config.toml
arch = "vit"
horizontal_flip = false
mlp_ratio = 4
bias = "all"
parallel_block = false
inner_norm = false
init = "lecun_normal"
muon_scale = "match_rms_adamw"
nesterov = true
steps = 16300
epochs = 7.1
adamw_weight_decay_other_params = 0.01
Rows from block 7, named by matrix and row number. Rows with one number belong to one neuron. Each number is 128 + 24 x the weight over its row's rms, rounded and kept within 0 to 255. All counts start at 0. Numbers have three digits each. After the name is the row's rms in percent of the matrix's.
# fc1: MLP up (model.blocks.7.mlp.fc1.weight, 1024x256), inputs 86-171
# fc2: MLP down (model.blocks.7.mlp.fc2.weight, 256x1024, transposed), outputs 86-171
fc1.851 058:112138100148140124100129095118112128145191142136113165146163122090142111139144145121156142133129160120124106130170149153138148170139135120141133150102135108154134072200136122157105203137092099145125150122176124119119104123127154143092122159114130126124126126
fc2.851 054:120147125106136117111110170144163162129195136147117115129144121106120103072136111117152143114118103133111115142138153133089121162138124133168113128147153163133049094139109119196169153117130151106121168123070122079112136136101193108109141154158144112124124143
fc1.852 131:094146146094155096131137134123162178124145168103099132090131111128151152141106107065148113116107128125150139085153101124144123179127105118144123099137145113137146113102110082133190131153116142141135127129115124073135114146103094177105123131134121094142145155
fc2.852 124:129128107127114124130143102137156117139154151124088144111136157140152120130137138149155161105106117124100171135105147143156144110138092148106143150130181122098147133164071147109150177121126151151147120125153086091093128118186117132124115101130143134108135151
fc1.853 086:138137176126140104132148165126155145116108114142134132174121154128132166151122118112126140140087146094120109153112106082099133115122125108119090121080103121074117088137141138130100162145125107074124102134105169102127160147139165123109119116149153115152146146
fc2.853 082:092134108153100138172151107125122116170106111135150126122123107148167116131131152174167116138118098153121156098098087184135136110120129128123125139168118147143082125118142174115119085097112111163123175142094147104082101141122142167174170133081077142114133134
fc1.854 120:144144137143188117101139106144136139143087111144131151158113156115108104124156106189133114144142104078123100120111131108112154128131136165157128127092110130150115121094117119133133102156124133143105169117154168091129108196140137120163157173120085115168115130
fc2.854 113:160125158156141095176115142072131105128114150123145100176108140142113103150173138115098110136132148159077113183148146153127096118130138106104144087159139154137150164126113135150117135109138144153140126133169194106139126140121157117098122104120131115069163110
fc1.855 114:136127186125168137162095137111137135151132126109111134133109149122125103108158147097163096128149133140126137104165174135109117117144179136138101100133137134099138132096127133126136113101133134140138149116168104124106118098168148168139117113154132101131079109
fc2.855 106:119166150151151096138104126135117147094157152115156147117122157153135081112165130135125164116157129160119146125136089132140174129149109158125137115180146169146117141119153152087126129132156122108129107115100166154138135130099099123140117111113135145100116136
fc1.856 124:101120118122144133092139124128132135111148119112086125172105136133144113139152154112128147134138126104079158155159150170115155141102158084114070050126161145152108109150143097108117109131104126102135118152121119077116158161157048138144167141130123146149126108
fc2.856 114:140109118124123178156113069104148130100133107141124175102110133178095145161103121142086143147071144154133098122140138111114138173143122102082155108097074112100122155129179144107120129151150096139135179131155125114088143122125116129154138146150095126126155096
fc1.857 124:117085156108126116148129158109115104103136098130143112120116064103135181140154138140134120134103158148176144120145115134125105127160150155124175177138105113101121113115112145162119092133154113143174146114098195137110143158132129092113127180126106165148165102
fc2.857 115:118183113123164148128109125099096148142162140121166121136125142159148115145137149086165146104093128124097173142107151106136173157125163135185107149115122076139090101140101124121126143119081171136123108136116147136126111110110126145166130101159187129154106111
fc1.858 103:135171104135144100078139097128144158076116120126099145111169134165103115078146166147151164133132117138136150120116112127098135165131102150136171166113148125112127160105161087120095125139133118158140122105119125140116125165145121099120152158119097134114124136
fc2.858 092:128076085165119155119125147148114137137098111140134186144111182123111147132161177152141140139126138159095136143101107154159108087191125128095151122122125130090099109119081111112130138099112099111168144146113129118139091095148165144150126133099125103108126144
fc1.859 082:062127136105128124141147117145178149126142163097112127108107149114158143129117121161108088101121130105163130134128154139198080051155148149103117135124137126144114150121150121123111133101119111145151111102118133083139160085145108151143081099156102140153133106
fc2.859 087:153124167140192072149113118124149107117175124123151103147156132181123113144125108126121138139158149132145169105127154120074134131108160118131124173135145133138140111148090098108120092154129108139092180179094129164144138137119126127115104163147133071108140123
fc1.860 080:077124134106147080119163100112108071145154113097118123157142122080128120143145127084108123199094105153102090149123122135119160126147112129117143127149114108097111082096130118112121134112119095152126108111124136140084114123148123145143138099188091127183137105
fc2.860 086:121111122127115157115108150098175150122107099108133125139098091105127137129102157142168151107094124083124152094116154125139133095109139104127116177111125110108119131137066137146164129156151153112113173123112120094151123084159145155109098121152143137104061100
fc1.861 090:139127086147123126134104115140057132153120153122130092124143159126134104138156163153112139119129120148112125110165148171117128111167149109116118135124150071094138169113138144152141159121129128143099108128134114145128174139114081166155157141131114137127150132
fc2.861 087:132139121131189158125143139120153138105156152037131145120104153119114110130148167153102145113155143144151140097120140131114137166105139093123132119142128154124146137150148090156163079083128198169134133128137124121144117100143148109115107123117101130125124090
fc1.862 086:127124089148100109122146143128091143143095088102183126162114158134117184168097149095105145118121093132094147136152112117110111138158167151144091107093141091141107139106125107172143137119123140156144123129112124116167092143125107132100133119111176164153162139
fc2.862 086:107155129109109143154166158135148120107123142138156091176163073158137128143162128100128155118162128149127089130118117095105133129107075148101103087103107168119171162110148134140132151138139162145120115153146128130077098149104111126123123161107122113153108092
fc1.863 096:113137101155178117103111139143120130078099114081126110157176116108137105153119099138127126153150142116133108135158144073096126127102129126184176111135128167116134133087117156103125130110129157121159139123155131119120120150122143129122097124088111146117129135
fc2.863 100:105144148092126117133181112114146118119135143172097168095127119114148120088134137114106156079183143093093112115120150119107155146131119183135124141105148096141122088091155182140129130159193127151068144125091110102122123122093120165146156137107127119124094126
fc1.864 050:119147144125142119116125158090159168122142113132069111130129113162151108121134181112137087163130152078137151109117155112125135110130148154112158107149111132130118159115116093131085092146119167151105138158135136085103124127189137139086153103127130143117094112
fc2.864 053:154135114160121122135137116108103115092139127079145101091144092123105134103166128149069124127138171170146121101097143124151128164121104174100147109144129095107168122127128150118143154122117148168112169095130112184146135162089149184138113128103112120123155154
fc1.865 109:176162127121162115126143088126131140112088125101137111113123146088132122085167122180105135150110112102130130145147136151088139118137138107124129146077149122102179139113110131116137135131057094127128139101111098172109123112172132130119140107121113149133136115
fc2.865 109:124110128119118080148095136145143125121120151157122169126141167147161115166124158114118121133137106091101124114120135124141126118123130094167124191136099138106106134129136111135160152139161138129122108155130103117131107150102138146149065118113099112148128121
fc1.866 103:116130135105119118153118103104137094128063110090084115155116145116106135130172127149148135107133160117137112140125155144136113137125133112147139174104126119090131136155141137119097147093097076140146173145111114111110096130130115111130153145114098117175147161
fc2.866 100:116126172146131157134070128124087089138102129147135161124155142105125166123110144108132141118116158155115177115127123140113144116164096096164140118126122100150124172138108127114103155082130170129136152141145092144134137129154075115139106143118200133095141160
fc1.867 136:123105098118157140158107122106107103144123143144139128150088086146112135129173095068118150105139126167135163145099149112126162139148152145147126135100109117132131169132114064138136136108140187073108105122130117141124162139141136110148120142131107130163128088
fc2.867 128:127107128110130116142166102123112127142131073147146104149099113108136132169150119131082157129165114123123124120144113170072144125134142102113164113150146174139172154143144096138107139111163166087098162159163133111114148126178156146065133133113135142159126102
fc1.868 060:153151107137145152124102144125119139119122142151094135137150160134143097144137148096114093095142090108132132112112127128142113079145121173087158153131154139089124132116153138133119132119150102130124160139137147157157126091157078161142161142153166133106128112
fc2.868 067:106133150153171103159096105120134142152105145110115139127107181101090141162128101123167145135132100122134116101115115113115089174146156109150096129126174164096127153144122083165100085123152096105145123155131133109080161180114115086112134096110133091140156146
fc1.869 095:115146112116157130150169171118165107120096142113130152164133090109137126160086150118121070113122135131143102083112136153120133117122119151131107165134145106176110121104124156135141127113112088098101097155100163107123177120106075173094165147132139130124174111
fc2.869 105:092155131135111175105103141143065119156125124102102132104143110136126139096148150130111127153119135116108154146072142150181107111116169138106112138119146176095119139176129150137183105124125148131116148138113107131135141103079141121116102094135144158102124145
fc1.870 056:154151093127113093106125132147124080113102134144074145137131170152149156129138129125130100110126138137164146129082166114166143128128136138087119116170111119148163090116112127129122185112101137151112123113129098162119114131141138109127114124184150152110095091
fc2.870 058:061113131131176151150150188103121151132088145119127142107125115107109145100122149135194155123140106126128171124129133133114121131123119113129127121136113147130114152196107081168113159171117136100102150121163135133119081149082134132118093114111117140151143176
fc1.871 053:119140168092148118132128155139106157161189141137142123130133104164116161079133139165118153094103155135086139087180152173113151139170100131120077158150160133151111118109153181133167110129142153111137156105113106153122106140159100159106115120115148102158139102
fc2.871 055:132110090163143175151095149167104168124107143100104125120115137146141118086134137111143136084132138153116118109151107120156122101125147098123189107159174105133094119138097108149107139136150094149115143138138109107146139092197107149132160153140145132110099140
fc1.872 087:111171144089161172112125115094162156141106138161101110134090119134080146110164133142133129133129135135126128125155151137143147148100123126144122123116098151117112094137143139142095120138146123139165179110164151141110133096090147103113158108153091139101104122
fc2.872 091:189110131078106161108133118119113130098100130137119157133138157121179116116115102126172126115152126122131126148099167138150127118143141134126128123117142153091122133110141113127147133142132086052102135180111155143153126122125145133133123141107116146130117132
fc1.873 072:108115110121113111143116109135144130157120140133123179146133122134141112109072122129153135192114147117084135133153114135148164105123077096143115108087099086068096121172176127138132138108137118143100147159120128142120117126137159134150138152107134140175129149
fc2.873 073:084133130161129168155156174158086171118144108152109130115130132141100107133187140159105149140148104125178066119133118157141100142118119137148169147115122125145119124134117119114108134110131144122083116133120111115127128101114129098090134151149136127145094154
fc1.874 097:141134172105101129149129109114130157138116145128127122131172111137096139101144114152173085163149117187109103123146110139087146170146131106111090148100099139124143142137131122148118140136160170096134080131129124162147092125132124190132091117088136133101121104
fc2.874 112:138171115160119126135141135142135156145108133129142146149141119142130109150119193169143167152148098069115162104116130116163140107134133138096111136133112117128113125079150146101117114146134090140111161137105179094151146092187163141101161167124111121110137100
fc1.875 115:153088147128135093122142109151123116081139127110129111126110142102123058101105119132150110146146115119124165141127155151155117088138141140135125118139125125179112144122125164130115146135091094165178127133126116123117154133145125177117122099141132114145144144
fc2.875 112:167099144146159063086100175144137144135146127118159131134117108146112111143110103124124155070126163159104170153138154101102145131132213128107112141103131137097135125079129095126120114151121152067088144108134142133162134097074117123147128107113137102115112087
fc1.876 039:118120101124156147132147133127122136110081116128132141128119121121151131099118106112116116138133113180139105184125142160118148115154150160159118147103165116128128144087118126148116112128130132075139112147125100081111134066153165155111161134127114136121100112
fc2.876 042:114162080144113078096143143153134131156140170088118136142153086118149148170136126121114131090104097123118150146115094069123081120143105154143082087126159167128118093102127094136148133123120157151103137122113111147169157172124123150135132094153156125127150133
fc1.877 117:128086062113107112127093130126124123109077133137164129128190123139135136131106160129166114116123101124117112149138119137106125165119118088090152134154124130145112123142154127148129126165124135150136145128148133148154095165153185141136113129127162114131122123
fc2.877 119:150130111135093155135132154105137144128171132167125132149170115138137145099130138155097131112118181113157169144112155126140080087096127105185133128095159094112076115127136092147096131166122136153108160116140134114118143127140082117081154125145174112127134076
fc1.878 082:137123133123092133127137133116153127120110177121096112129121113131144148129113145128140099116081124152137111138117132141089145148124150151147093140156139086127150131159141146094131153094091112115117126112135155121141155115147144153178129107150073108091125177
fc2.878 086:153132098121124142125127112129140093151151157099088077136110156116140128139122117134125122071204093165119100121100136105175142157090143126117145118081090116106136133158145120113124098127170147133134130137108130110102162103113140074165143127147152145156105145
fc1.879 105:148111169156168132119068111114146133117115154167146180148145104164153130148217132113146123124123122108119167139122107123125134158140129161128111130118139093129118095088128120119064133111105106111115134166120171124105134135145114114153115178120161127077113124
fc2.879 104:135160140174158153124141135139144130131100187153150138108150176155156093121113081098107100080149095067143113123112119111097099120117155113154113167157129149114125152093105128131142154130128096106168117143138142122152198122112157122130133137124107090134153130
fc1.880 118:130146118107136139088119152136137129145149133146183107134148109129135169147163142191142126161084146167099123176124121124134144106140150097177118130096171135122112086122116159115152150084174168112125143130083119122129133105132107126112179152103146138119129114
fc2.880 121:090160138144083161090080081147147143136141135082134119125106159126146177084110110168117103142078128101095153155136156086126141122118115116118111115160136135114091123128139151107147142174116115126160126135117127130087113131184120114100099092123145130147114120
fc1.881 123:129127113119142090107175074117141097143099099161168178168173110150143181149094077103165112141131145135119116094111119099117168153054142127127127139130125107131114134097150108151141123130149139126127140141119172089142148134107133110155104102112159175136144124
fc2.881 114:128115144099178102157175136113176087095142179117125124148145097148098128125132171132128166097124126146104093119101172149147134141138113119117120125165145176158137145155111132116143142103128109183098135182146113129091110133114099109104121109154133073121099097
fc1.882 111:141146156143128179139138124120166113160142076093109117152154125155081129144116126130139103134169117118084146121123095123152115155108136108144083130107126139108120132149118128135140105109108127128118131128153150125107109165141107140139121117119128113104151109
fc2.882 109:141116160134141096106136162168143063057161155103110110105172093140136179182106117165141083103100115089134084144145155169124132171127084159141131145117108183129136109139130164147163126143139105144133129110124129145094126130165130134123126128114102146131148128
fc1.883 090:153140182112083100132109134124124145142128098112171131132147061126112119094130132118110134148134082071110096115145121162142113127100095130141118116132126175124116107143123112121115131138100087134161103130161136144113123102111110116109107138157176143101124156
fc2.883 089:187122126139128107151124148187156123139156134119108133134113148125074113125173097132148130117135153127110108074159122144123142139127148121131155113102149170139149112123127104152125110129145126148120110152144109121163138134112106096163119141171064111151121149
fc1.884 110:058135138108163127087123105144110161058136123103095146086133141115127106136156176124117120123146145100110119115180105092114120088117150134160142134122072126114118149126115113136094165119123153140140132118113144157145128155176111145101150141135132137108110137
fc2.884 121:091121055141111172159124160125144090143113116167132085141133116157119113135085099120120103166105135167135117085153131101148129109152129116101120130150170096168122161091137151067104168130125160143097138124116124132104117132129135148170121143106127096119131153
fc1.885 071:077081110167156114161115102108161133075131152083066144134165143123163181154123120107157143121149112120165110145147125142074105178138092124127129190130121110132124120118117114152119137100131140151145101089130094124134127173116181148111109089145124096132121128
fc2.885 064:127147073084130179149152127151158141115078173160118155105101087131132126116135157164148121120109140102096115099149118113135121127111108120170146141112117129118110089128115118148124120123124155114116146108098124135137108121128141096098147155104107182108129145
fc1.886 113:093119115109140137128123159100141152108150067172124087132119110116150112112172178131092121090119158152162129139124154124129139173143106154145132134168092154082101193141138127170111111126103076145162152136169141139113129132124123111118138136074117109118130135
fc2.886 118:119142085097182175098094096165117114175116138090121161113116128158116140111119091147113118137103165145139121121148129057124136135138147139128141120135139105121131088110164120138160153113139175148102139129161147152143117132153099123164106137114116116174134122